A small image denoising autoencoder, trained from scratch.
Model: 48-pixel images, encoder arch preact_resnet, encoder norm batchnorm, encoder depths [2, 2, 6, 2], encoder widths [64, 112, 192, 336], decoder norm groupnorm, decoder activation gelu, decoder widths [32, 64, 64, 64].
Rows from block 10 of the encoder of a small image denoising autoencoder, named by matrix and row number. Rows with one number belong to one channel. Each number is 128 + 24 x the weight over its row's rms, rounded and kept within 0 to 255. All counts start at 0. Numbers have three digits each.
After each channel's rows are labels from the 100 images, of 14976, where the channel reaches its highest value: "responds to" is what is common among them. Only what is clearly more common there than usual is listed. The data: simulated telescope pictures of galaxies.
# convs0: first 3x3 conv (encoder.blocks.10.convs.0.weight, 336x192x3x3, each kernel summed), inputs 0-191
# convs1: second 3x3 conv (encoder.blocks.10.convs.1.weight, 336x336x3x3, transposed, each kernel summed), outputs 0-111

convs0.137:130126163128128128131135128128125115123128131154130135108126126128135124131125128130118127116128130128126126149127128128125124128128130114126132124158090133130128128119129160128121117132128106125128175089174129129116128134128133130139131142160131128127255124124132147128132115128128127130179137143134131107128125100130128118124139108128125130128129136128119128129128131127125171128128127128129148137122128128123144136130127127130119128155128128121123126130128128123128128134103120136128137160128129129127148124175134127128100132128149227128128127125129137119125161129131128125
convs1.137:123103120141125129128130141142125120127129111123122128128131126116128125128115128128129128128143128128077108126123125115134118145128098130131130128128128137128081128130127129121119161132144144104129130123157124152128126128162174130128129126132127118127131128126111125129123026128058135130128128102138128127158115132125128111130128130088
responds to: many-armed spiral; irregular; winding: clockwise outward

convs0.52:126114135128123128122133129124127112134128120100137026140184125128082126105126128111109133110128145111140124123134128128128066128128125127092126088128131128132129128119127056127129089136128141127128128035091123062097126122129118133101096109128130120128121104122055119128127128128128042036131127127109129043095131127171128145157119117106133128123129119128120113124109133156151117128127117130105114121099128154118108105122128123122093127134128115112117114128128110116121128073105108132126128142107115070132077119135110127126114124128128123128146107114128125117094118128128076109
convs1.52:127133128149073145099122128137156158126139154077151126110105128072095128128128128018107125128112128131073130126139117127086127127160126129125065128132128127130128128141246152128131128083122214137128109128129127127160126127117134138130126114131146108129134150128185117132140128153127144134184128128081127139126131134125133133136132125128
responds to: many-armed spiral

convs0.317:110161099128212121128124135128129125143128134133148120132139130123134129124056128125132163125127130134126196143093128122118131128128099127130115142129136137135127128159122131123126138107120150128128128101114125129154127130110144129113142130128150119127124114000104146142135129128128135137161146152134110134132130177109134147140107100159125137128112115128126132112142127141102132145102119053109112121167128115168120133129146134119178129125131119113130096127125132121149128112132074130128128161126130145159102110168164112140128129131122088107152126130130125128134105128129159112
convs1.317:130146123206138173127140129200255128136084130114130127126142126128138137128128126089119136129160122128125155125139129119127030130123136129127180126151134127110126121158121128128125178128141121126148128130137132131149129122119129119147133109134140116130131154136125056141131139131124186132129150175126131128101127135097134128158129140125
responds to: many-armed spiral; winding: anticlockwise outward

convs0.207:136115133128128128128116127046129121097128113124125084110119090129160081120084128140014121120131103127150120109152128134085129128128155128127129121127149128125113128101129128128122115046128085129128130112129128130126128113130090113204106090128127134126127118123132063136144127128128129108153134115130103116120115116119125141131145139114121128128122105128124126128126071123096087111138128115150049106119128155101126136134127129129131143111126129188111109128129103146126128116119133137127128112124093057127112099126129090128108118127143124140121135129125056125033105128127128144
convs1.207:153129127127139233129194128127107153133105094146117141128150124128125123128127120089130128128149129129131131128114139126128124108116133129110147127128128117128127130102124120128112128130131128135129151128136124124124128123103135128124124138145180187132135128126144126122211111143103132174120129128136156140128140125113128128132129129129
responds to: small

convs0.267:116120121128119129128123132124128100123128125114123104132124118128144140139123128121124127127128133114076130125226128135128139128128122128132128122128141128128118128125126133128127127127128137128128128120119128129125120124127130114137133119126137120124128124126125127128134128128128127141130126127128124131109120130123128124131094120125128127128127127128128129129127125128134126127128128127112116141123128112139126121135102128131130129120128123127127115128128117099114128136129121131128128124128125133134112128127125126128128131128136133141134000128125127125127123128128127138
convs1.267:184128112131147103128151131124119100173128149129000128122124128126128155128105132136130128129132128130026191127129127127130124131128124130123129126121129127128131128158123127120134141111135128123132128131141145128129124129130255127128128113077096123249126128128127136127129128123052123125125128119128126125125122125125128122128127230128
responds to: many stars

convs0.22:120102117126118126128086129128130135141125117145126118098131130093109110106134127135135080131118101099134140113128097122057129128127128130100121113126074125114115128136077127115129115125127118120124128059105122110108100108112082139127112111125124122114121090137150134127115129127128121112124136125136138070119088136130128077097125136089096133086126117128132121125127130115125147122124127126123094115124128129126117101112128129113081110102127064146106122123085090117107128073131128120122127114109107137088094055150110111120149130123124151124127137131112053104141066128119129000
convs1.22:119127134124132128126170113126124147126132120141135128127136142128125106130146119189149133114120138125121135132161133130127145136130129126122128165129131123128148129088140124139135130121185138160113151123128142108121138133120130137126101169138135132140126129210131160171141194130151132130165133148129134173132175123143129126139132127143
responds to: many-armed spiral; many stars; winding: anticlockwise outward; winding: clockwise outward

convs0.236:150095122127131083120104134120118120148128122134132128084176166126101122130131128109099127140126145132124127162105119127100116128128135128112182140128129127139101128088127129128137099121128159121127128125098125129113073083190128101151121130159130122159127126154078114129139130137128140150246135119108087117039113129164127157178149116079110112127112119128110125127119114135120142123127129105129117154155128163127130134134147129129131128105163110207116170128117104128196128127126107108127128200123135118131074117184138127109113128128107121123125124129134087128135106128145137112
convs1.236:134138121119140116131105128092136141158093123124119131128126127123131112124128131189122144130113113144077124148118126137127127182125069143117158126136107130118125123119134153137119129126132133117135119135129104121134130135134180085104118086171096093128129126128131112125102124162031126134112128162128088128169118128122128136144132129047
responds to: many-armed spiral; winding: clockwise outward; winding: anticlockwise outward; tilted

convs0.58:117128121128128092112093128139128146000121128128128128124070128128128128128128103119130128114128068128128128129128128128128128128128102128101128128128120128116128128121099128128128128042122128128128128128128079128136128128079128112128128128128128125128135128098067128128128128128128108098128139098103128107128128056128128128128128127128128128128128128128128128125128128025128128128128128084128077128251128128112128128126128128128128128128128119112128128128128108128128128122128089089128128128126102128128128128128089128127128128128128128071128128128128102104128128128157128128
convs1.58:128129128128073128127130130132137128128128128073128128128127128128128128128169079026128128128108128128128105128146240128122128128133128128128128128128128128128128128128193127128128128103128051139128128128128128128128128128128128128128128128128140128128128128228128128128125164129144130128128128245128128209128128091128128128139128128128
responds to: many stars; many-armed spiral

convs0.258:129128128189128128128135125130128144135125127128122149127131132128128127133130128132126124165127130108131123122130124129114130196128131128126128133128129207131128176157128128128128125125128129128200145128128122130126133130128133138123130144128128131128136121130144131128140128128187126130128123128126122126129129132140139117132121136108129131113117128128124128128131118142126129255127128130128130130128128106128130117126132128130128128124137128125123128128128133134147198108111105131128133128128128142124129128168128129119128126133126131128133130128128149130146126137134125128
convs1.258:044097137137132176130127133176137133098127129126126149129141128127131129128128127128131188128139132125128137130074120126133128255128073128144145128125128128255128128129123134128131128092195182126128128111153138130130129129149127176083130130132159125132118134088128150144132119102130126130123128116131150128255128065128128124130119149128
responds to: small; edge-on disc

convs0.244:087122101128126128128097130138135093129128131133139136114124032130122131126051127111107099128128037125120134180130128156135134128128182128126144129122113127119133128095128117128130087124128149131128128117103128119129129035111119126127138121129102128114127126122135100128128129128128119096122122128065148078130120000117128159120142126130119127128136086128129129126122148116129082185126128124118142141134128146120129127119143128148144128124128128094113115126128135170115128126125114141126128123126126121130063098131127115123103126127118130118138121134124123127058111128126120109
convs1.244:116141127133137130111127145131160033129193120133131151127119128128128128130127086087128128129070132117122100127133161128112087181174118129132144127149096124135127128123126127129072155108156127137131130161129134120138128093124127146111134115135128164132128128133035131086136128128103139162154127155128134132146125086127128195128127081131
responds to: many stars; ring galaxy; tilted

convs0.226:127135136128122127128105127102128132116128121120121121114127124127108087118096128130121128107128111117143126092121128128124129128128096128049150109128126127110124128107128071128128099121128125129128128075064133124125128152128078176195126128127130127102126128121087137128127128128128050083130122119064132087119126131158128128088179079128133159128128141128118121128129138113138117133129128109129128124125128208126128129118106128126119128149128091081124088128125087093125128129132118129128128134127107140127120130255097118128138124128142149129125131125123103123067112128126183135
convs1.226:110161128137119113119142124122141255111129089113131098127132126085131127132127050101105121127097132127111071129126123111086133127122116140126123136127129127149126145120177129115126132107134129132112128111119104079096121132126138126126116123129136130132118130135132128124175125242120176102124146134129126127119141108137128138131129073130
responds to: many-armed spiral; tilted; winding: clockwise outward; winding: anticlockwise outward

convs0.316:118133101128102127128158109126133093102128137123125134124093135128154129128120128120083142149128095127129200167127128153129096128128127128134126117128130128127129128130128140128128124115128139130128128105120131124128142106124148171129126128143114094117128129075089132128128128128128130126247128128138128124120128119127128095131148152124202127128142113128129128127129128134085127142128133137127090128146128089115130114129130128128156128131128113128127131128128104106121128127124023178128128128101128079129086126126221128124005129128135125041130128132128122128129115128135113103
convs1.316:141129128129149127106128137123129105128128126128111128128118128150128127128130100042129078129123128127129119129107133128125128118108127128124128125126132135127127124129145123130125218124127159128137129128149134206163099128151129124122129122097128128132145119089134106145123089128121146140197116115171127128102135144126128128122126117119
responds to: bright star with spikes

convs0.214:136134128128065128128127128131129118130128127099120121127129129128160174128124128125131133122128128133134143129255128128128120128128126128152127120128115128110117128127120126128128129128128128128128128128126128120128114132124105124107131106120136126127124111134114130128136128128128137160123146128132128059076129123123128127130085131116130128128124128128127129117124141127142140130127128132124119150136128123131127121133124128129139128111128127135141127128128121127116128145127121124116114125130123127123138128137126122127116131128146127123138000129120118119124108128127131130
convs1.214:190128122133128118115146134120115126130128154129000128125111128128128190128128138170130129125121127129061130130127126120128107126128140128056128126131130127128130134139128126113132128122128125127139125131063116128152125126129255128093128108089116108130144126128126127128128129128101116116101128122128122127123125133125128128158113219128
responds to: many stars

convs0.217:120136141128128128128251130123155112078128134108127036162122123130128133112119129113099085182133129118132123131138128118128128124128108130086129128128128128135126121074149128123143128129128130190128128128130144096127148128128131109134116129128128198128128127127128125128125128128128124127128128127127123113127124128163128124104127046144141128128132127128254129121128145129130128136128167128129167125128128132132138136128128124121135129147123121159124129128128129117114128128072138117128128129131128096129128126136129091128151186128131131128134092190080130123160128128034138129
convs1.217:128127128128122128128132164128128118131106128126131094119128102123128128080128116129138115136127127128128128118091128128143124125130120130176129067128127169088128073129128124125129128129135122124149131128130128145129127126128127127128159106127123125128128127145120128127113115116128127128129117130146129127118126123070127127128123127113
responds to: bright star with spikes; irregular

convs0.335:125119134128129128128127062135128122142128128123103115129131126128089097110126128149130146127128131100255135130150128128128125128128129128162130118117126128120128128113124126128128164135128158128128128128105121128118124129124129154128129126128122123143132127129117135127127128128128004111116121127129127129132128127110128119165129128135123127120128123128128127127127131123140129124125128134129133125128128119127100124127136128123127128120128128117131127128128119128000128124127138123128128139131119140130122115132129126128127126128134128124127118128127137140129129128153112121
convs1.335:098131127132132128081146130124135128117152135124126128128021128136128147134131104128117128123124131127135000128094146134129126122131125128129104133137125122123117136129120123128132128130131132125125125128101092118132123141124123123130124103094128134125255128128135130132131123137127130125168128124125125131131128140141128192131128128131
responds to: tilted; ring galaxy; barred spiral

convs0.26:102074140128130127128124149130128127154128185129112127108069110122088132129154128103108106135127128127106142160099128130112139128128109128061108136126116129146129128113129100128138148140128139128128128112092130130102123128121115143199120147124064129098113118128123068128129128128128116126126121132124095132127119133113127138149137123132074121128122131128123128128130130115121146129128128139111135132134128148127181141123148128133098128144135084223109128128128134110125128128126133123129128169084129201110102113247122120127132184122122137131128137128128126104192092128072135048
convs1.26:115154128103130125118165129110128144130116137125126128104133128080130076124111122144153156129110141132100129144092113123142164128128044137127130143129124129126116129121124125126129141125158134116136127138126169113122121139091152132127125000119118093142115126174114116136108122122114139124125127188150128124215115130123128125142108118060
responds to: many-armed spiral; tilted; winding: anticlockwise outward; winding: clockwise outward

convs0.235:146079117135129129128167136130128100128128127122147104111131146128130126125137127126082136117128108139125126112126128127124136128128126128155129158178145128128122128112127132129128139123128130128128161129129129126124128161255136132139114226170120232127143129127043133177123128128128129170133128158106086131124153133136144198118148135128128137131111131128126125128136128129131110128174128118127149135127128143128112132138123128116146128137128127148132124128127137127088128130140206130129134126126129085123084128159136147128077126128127122088125128128128109135120086128128180067
convs1.235:126130127128144140123126137128126125106127131127121156120121128127126127128126122129140127137143127128122124128113121128127129181128124148128127124118139128127115126123064128129127132120165125122134129133128127128111127128127129255109133148131169120128127128125131127125135119165160128129128128131130214168151124124111127129134114128127
responds to: many stars; star cluster

convs0.204:128130155130132114128130000127132129125128161118116121119154096135129090113125128131133148120215127150227126120093141111131125128151151123163163123128126130105048128126151125128141154141128105116128128128131147129126121128132119111134136126129128125073127130132129124164122128161128035143124128127136115119051124123053128135144099108116113172121119122128114128128127129127189112128128130129152130119108128109110085127128126125115138128137120144105107055128129118129133128129127126121128128131132128125121095159136120131128126124124150125129128125126131124120115163128130144195
convs1.204:128129128128128128128134128129163155129128127129125151130122123134127128130129129117094146122110129129117002133125121129125130125133139128128128130154128127153130147022126125123128115126132128128128130126128109132127131139110109128057127128130133127105255128104135142122129128130128127125110129116128123129144127127146130138138122115128
responds to: tilted; ring galaxy; barred spiral

convs0.144:106127123128122129128129128119125099128128120099117130128000133126133121132127127118097113120127132118124178133134128129131109128128130122131117127128113128123099128132126112128127136127128119122129128128111129129123122130128127116129120129127081124132126118117133136128129128128128138121126131130136144127111123119127128078121141133082125127122137128128127133128132126109120077136128127124129162151239128134138148142133133123134124130139131129119134122128128123113127128128127149131121128102115126139127142123129126125125119125128142121128128126121126126127135111128126122072
convs1.144:128162127109128127122169126133094119120127131122127131128120128165128099128139126145140123128133128126126124135127138117150142129125123127117161129130125122123126128121122124130122132145146127128119127124128125126083150133114127128124127119125128155131128107126119146119125154127106127128141132234130130174115129131127128128127102128131
responds to: many stars; many-armed spiral